config = dict(
    encoder_activation='gelu',
    encoder_fused_qkv=True,
    encoder_inner_norm=False,
    encoder_subsampling=4,
    encoder_kernel_size=15,
    decoder_width=256,
    decoder_layers=8,
    decoder_layer_scale_init=0.1,
    decoder_positions='rope',
    learning_rate=0.0015,
)
Rows from block 5 of the text decoder of a small encoder-decoder audio transcriber, named by matrix and row number. Rows with one number belong to one neuron. Each number is 500 + 40 x the weight over its row's rms, rounded and kept within 0 to 999. All counts start at 0. Numbers have three digits each. After the name is the row's rms in percent of the matrix's.
After each neuron's rows are labels from the 100 texts, of 14976, where the neuron reaches its highest value: "fires on" is the input token at the peak. Only what is clearly more common there than usual is listed. The data: melodies that start on their tonic, played by one synthesised instrument.
# fc1: MLP up (decoder.blocks.5.mlp.fc1.weight, 512x256), inputs 0-127
# fc2: MLP down (decoder.blocks.5.mlp.fc2.weight, 256x512, transposed), outputs 0-127

fc1.1 111:439586452512442572501539407437519471530442497565507504571509492456472624512500515524506441492518464543489615536450472503539541469529520504455530454486475585471441426508538506460477497523524412512532524517480516552496497464544556501528495495524475517531558508456486523431519557532482524469465529479557568484521521515498545473537470544508462465473540549434539485496476465505460495519468
fc2.1 112:471509428514520488508511532522480491500527475578486487409456536556508510456507481547520489567517425512522555578535511500420542528563492474556474588585450512558499509490520453451369519447438451530478534492490530426488488450480499445525501465482533473561479391454524502564486552515421481475505485542525489521510464544488521590504413489527456501549528479478471487483479516503506532579488
fires on: " "; "<end>"

fc1.322 090:471461431486548573521545550446387577525523509535495538509515453514450487532500551537510492569511443416455480511439487426505518473509470522527505501516526465497508547481520490485463476513444488549545497519523522483482437417558502504542472493485533484413525490476480512470537473467393483426510526456499512537558464479483565528502495541493439515532480548455500421489501520536533500473593
fc2.322 094:507548494468451494498432526503529566512466525499517504481553473449585538448535521491456542518528475489538507462486495484448477470460433518505526607562463548503511485470516442427464504475589452458471581512458419575528440548446439536455544491497461532479479480560497474492505589534471471448565506509506522516485448437545405424406485446578475453501521432551568548486458549515531485413509
fires on: "a"; "f"; "g"

fc1.198 096:508508405592479505495503449473460553445574528525551559506468512501473484593453460469377500498523445457541482525455527512515516492472482496476490505502511517507569463485528485415474481486466473479537490473508485496440509491453515567533498527499479567512527515440508446484500478559530449524447532488436511483542465495442529573447535503480562521487485511425427499602457578522518522530497
fc2.198 088:490474533434576502521505496493454405523507514544472491543472552625493526519559502501555498428530537470487504489516574441538559538498452479470538509451506480531524412555457433483529545584501517486554480508475532479396495432579555582558476524474493449527566435497464509500513508505516470467502462529509493452483537533467526533534514551423499517456533534474493479456481507476492534497523
fires on: "f"; "b"

fc1.181 080:547483491532549525544486486474485484428506446481547489459516510537537535538557439483491496482429474528586538480490457502513544529475480562516493441464504453526527550483527519539513450496493438493430457592533465495580496524481509430465516507611527580521463556532479502491517506569513501477520420509477573518473455484489566432394503554465478468544491522502495454498543597492464454440454
fc2.181 079:559490531520522432456483523520505445487560477475511512497482494505469579436444500539450433497547516530446509492429521495533506517546555500503503471600493467468448450514492506501500463407463509535540533498444515487534479412498511480525489580528498487512553500536474513492539327494448505486510512490514537531524491487528484513555486513553513481468481477441509543459472529545563517514535
fires on: "f"

fc1.184 103:442479518601526517501522522407470450532512519499504496497539510464506530499540565475572530462518542520481481464466491474530508408561484514537439499483540559501583444495485518508482514489479497564416513509498505491522446450444480501505491436511529508471553523496477515581472469478453503451446438484573486473473507593473514522564455607513449438499489456457540605492558525444465549510495
fc2.184 089:503523524467499495450493520488410438495471426458523508537513500522523554502540547464563535537521495515493500518491498501469537515492453521500550531538476490455511438539521491556540506537518472573509513564561483521533504470550535369437448500490494548498473529465514499548509495564520500474517472565487531517585492478443490414502490435523437500533467493467498520448521507503548525553482
fires on: " "

fc1.282 096:473550462526466517469572513467460516561517521500512482489555469496433556512486494576482479547543466438542427530482539440543477492471527509597511474523507556498502457506492478517592522486518498499492474509418470548491456492515572501448606568516519490533473516556455512470390548502569508547540526506490490492582463455524486468524505528494470495462583482449516483475509428489476529503567
fc2.282 089:484446493473543514528463515470535462437531523528467510483495514504422541557542576507504553528535444542444470487478462552487476520502533481536486472496508484571486523526510516490411478479475543453551489481532531458523501551539469468504475491551579521502493525460497468565505469501482501512553457511563493490484570509457497495503465490522438523574475529594430530531454544508544535454495
fires on: "f"; "c"; "6"

fc1.267 108:439443546475503466503560523413513506534585458532591479432564496511535505488481503476458466488467504508599496494504509488540555543482417514503477517473445525521533487451467517487442511441462524526515529530537528514440519465508469539505458494521471478488450495537474589490489509397432563436500578488531504453511496484550502584585532456490562477520464517471526470504506544481517525441504
fc2.267 109:520490504478501549475458513508551458582473512545525448443523522505489452477525472436517449444494496550527493509506473534481543560462506446479513504498600478543524446566463522472529416481507538512558502449476464454504523509541532499543477458426560490519444452526494472513543512560515441563461465536541413519566473461450511500525545602459533550462542466534413504506500514380459525479506
fires on: "#"; "<end>"

fc1.142 085:536562521522497577477455553538528535493514552475500475541493527486518557530530540547508500507537489546504501533448510503550459522444473520531530482498568536543434452496518481457530509377519487418614475455526505533572481503496529433468525522512491483465452488558576534488564489579517484495492543429565481557515519519493495502473530592524499484439580485513451473540507467434536486503477
fc2.142 079:460543437489567561559539502517434533492465527542476514477436440547435464512503507516568416475582491526506585501478451515470518462448531495493501518485516475517428527530556549443522481480500544550466602532442514389482452506500484516543479553484567470494538495471511474482585583531436467535509459495504481520484534499469518526513514529590538468554472549602479521574502540486493521517514
fires on: "f"; "d"; "c"

fc1.53 096:492471449513483507570559447527449414437506465451470480500451405496497543531555482468459536548466545491499518527599550480497452525493486576541474447502480455537542474530515415550467532524513515528549541520433521500434549530501496511486510471460522502471488509491470561495416521532474513464515474557482503489507460521507505431424517498507444476480505553543492502479461480499535582528524
fc2.53 105:457472534532558531482517561467568520539526479469523484461518488542529494499396516559564451412516500490445533473511537443512441479496478566473493456459485499499307549525498463435460440560497522467511478424511591493446480521503554574504498492535462441471477500458509564420505479486500530512489509473504506454475465442487456489553519516440511515506531536408512472518504511553496455515515
fires on: "a"

fc1.447 093:490416525505493491538531570520498510502529468498475536504504526514460506469520444541464490404564526520470485518521504434483465495553525472515505501503551543513459547491531485459497482593462503454487538453447535455472455483489462511427551498525547558452495556517548506495450456548622505436479528482442474466452565449572471527485416486521560449531500489459517445491508498482512541520509
fc2.447 088:459509461495484495498442491562486440401480506479460472442483517498471475536510477506472382531487487549537453545458519517479527532460462522480499501511510393581499416519487481515579536461451498519517496522448499565519486623549532514485491454543436445590528500524513575510569583441534455600514465464426454510457544468499544534515485434441522502446490492451526446476494491510472504510561
fires on: " "

fc1.224 107:454537507559455463535519501485487474434539529494478483521516542517543563446525619421530519576465472468511506560595461524449512515502510468496487501502499532525448518451449522455494561471500470491479544607490440498447527432506524500478513521504574500522429475451548534378464473578594510516531501494469555488523540538550588426424480469449423468557522496474484461569415558532565525495505
fc2.224 107:477536506536479517483542578469527452571493494546537507527468514482496527512475528518435397477496515463502468473453585566479564517511509543439504455490485508517460474515431531449546455516502464521559423518554593452483495444517531493540518470511515413515547505483481518535526410528506532508508495494483472560494569523506509551619520545456506566522494500426461449460479505505522490495527
fires on: "#"; "c"

fc1.78 079:505471427493515485537527582496435463470538486470522488488474500486469488522584550448482498541544476491536508523416507422523436470433490523513475499449581481539513478549538494505489415471503553408595526514465555448465526415482502513507504533481445500427470568506468548515478484480518508488495570526511472521581520490524506420489569534474465473449542517503514477465447492462557548466555
fc2.78 069:402446494477424537497470446530507534472513513555537455568530528492536538506547492511531447519498504483548491557527523516530455507511593587546497479515444533493575592572507474412480504505520497541476547541546467455449517497483548529477428544504499488468503452459542476520500516447452549480467536501582542493525486525492426570558504454481455520505482465468539530519476470508536493509441
fires on: "f"; "c"

fc1.213 116:474486500538464499478529468474537532500491473519517498517570484483520558469523516535518450499472525550492593490500525431489477451570471536509407516499568576443498429512517442489501507554462409521452535590498541542435469479489456492490570386544450497488525533455512515469491511441479447414515503531507517495516471507512476499510463448528481462363510514480526495522534487524539582558471
fc2.213 118:504512475468431520497540478447464549497510518497464451553453530485495485506588544525530516516478537484549457519436491491514513503524480470526536520480555513455539465481491527540484546473488495550456541489524486541518479529462494336472477453486504562482484497447489458518515605533481441484452531475534523448474580514504518517586457459576483458505520483506422508508518451418533528568480
fires on: " "

fc1.70 117:510464463506498547526516497524568482502441479480581534501554468471548446483472462469492526514449451536567571491580474572458421539541502475511599500483513521557502520523477482499499448424484429492460488529447454535451514450535509596511496503475543561507470459525493479473500486441472506498429486535587464445588487510501520537516511491429508526431472583503484500507496503594464480509451
fc2.70 120:429552538438534591565516520496561456555490499570486482467541499487552518463555460476597426453529561532520510459467489529510497570509521535452496408476492444508458484458547526397513528498588513464552507446372513532513483564538561518494497491504477469534514541516528531524490487571532477576449454469508450547546552503447500488506551512476454558486492505501492567541510506452473511505496
fires on: "#"

fc1.271 091:557570453490555511539535612532475473478571543540463506502464484558440520472446507527517436487481487526477455477512505438492496523510540589581440553513522472511513461556510414569551493524463557461533490402486515521489507453554481485488491386477515497449476543449486508503483495447561462533527444502522447471482443485536558498598571526498443568532558527531485535566492456496547553453464
fc2.271 091:446490470570467518483501495544498531599474444460466495494483494517504512465559461509512523533481476481515533525443511530513445441517549504471537604551418543450503597547564452528461531401503465500433468511586544541444456507502501470466458459451485530446511410454495483521494488493499583494456578452495487500457487530501544607487505471467588461440475445482516476491477522528467529549482
fires on: " "; "<end>"

fc1.413 098:467454424461486443456508567477511445495506482541500559485526531526503548441549444443569530492532497528475504469461516445479523432529544457550501509471466583483460462512480447531566542476493441621439548481477458489510427535485509480473584515547502514432450452519488436475478523534522467490491476439538490516466630564539520485507475508528511419490490421486528525467533415476537531479580
fc2.413 085:561521519529488463513510470485489475595469507477508483500505470462522540478496477469506493538454474538471486493480523467512451531499504521450510501529498449436436513524522500438484505504558550482455558520473544487545571463553522370517464482446442491533568524473564525516463491497518555529447485483492489562494486516450463513595502452546467527561498549428509494493506495566466499481524
fires on: " "

fc1.94 091:475471460504497495526554554474438454477543481523485447510519510472554535538492543514493517535545476494468458473563491488509576512527468530525440466501471450559530409548499522442404526530530493561489469532468438541497531397513563529511476519494541463507430487431507498507456511430466536491536461461463552566440542498468539454477499494496458528541508615458418507523475458558486460515561
fc2.94 093:443494512462506466450476471537491510440481547523501472635493571523525508482469525550585545532477508526544524418507511518477512468474493555472507505446474463554480577462492527504459472554472568435540483455521537457446524443456503503487538497468490496449502452472485543452470498500489520511496569519446483509460494536479483548473556515522472532435469564454475494518436510498519481498598
fires on: "#"; "b"; "g"

fc1.421 077:535521543499504517551477459570490412612488500543513509474518496468498542553546521466487506509444524470511551499526510455502494498481505633524560481498506545499508506485565425506510568515403453508534534480454444440485438484444464560482556476484495485490538521520518489514544466432488503461537454500464587510551468398500429514487465502519512546479561431477518514481507492522532496462448
fc2.421 078:478517484528474495498508496465475539467583524511446499502474499534481532542494524471569524519536562465471485446456482506571528435507553455472442542427493470484460534470561500533485516511475530451517496532536514483482502554507433467549564465543522543460498533444471524467518420555542433560449529498512529470550577462495469528443562470476550500497521506535497483515520505522483499480515
fires on: "f"; "g"; "d"

fc1.220 087:527493460540454477447471515547491479531523529575475504513517477465519546475516519573551533547523462503495463518489538463528451513523526594527477561435496558393589491491525528532459499585504488479442464511463404510452456469430452393505608517478445528456455484513522484530498476514501530446472468518506477558413485500527571491490500497478498446547476490483474484488479559449484569536532
fc2.220 086:471440534501529484485551504510634462430571454441498428554506526553485537506463506524518499430468598420484553458519504507497499482501530509487526454486517500483430485489484512535488536530514411452545463496514520522466518505469508396460527536461475525509548441511479522400507418473484490513461501474484477456423576488499525554484462460461480513386526521495476539450503500513457518478470
fires on: "a"; "g"

fc1.245 071:535553507548520549491547445504518472515479510467486477571460559475488496500470495477467570492528474503517488506523528510534441505480486439531513401476505498514528509363477490461498539547433522476507514473510437473445458520522463541428521550591499507507448489527481521553506479487472539416545477499574488510529519549544554537555520531489549510432490507568479468426487484524527465521405
fc2.245 078:490496546523537458460562585470522508550485517577482483566488471548504557463497489516494472519486461469518470450416519549445496518514503428558430431476467456493538445475450483487486531506585487432610536509475537467487536494497478573524535490500409454508576422483466510446501449568496498542482517515535475416492530512494461490488469477515492523537490509474551526494469574510541523519515
fires on: "a"; "g"

fc1.84 090:536491491555555516523527501561510575544513489563481473482467510518467520561512387505489503437525481517518527487498522547511501527457429519492495496578464542516445499547432494539503447551539531546474534519503485539457499515534486544451457526438472535507497502502497419512489552485505558496514473550449485409518520542484528469522501518397561637435446471454483400450497474528533487589563
fc2.84 083:461563513523481437510595430513494536465469477468486509484544457440452449512489494481447545524508456479487508523519493511448556522543486478481423525502464527495515529547563524534428538468463471569470510498511442526476556532514545518547523482532480505483469470555524465465550513522513452508522561515441390485482413514583521530378469471548536468504468411522507500483544567493523507522516
fires on: "a"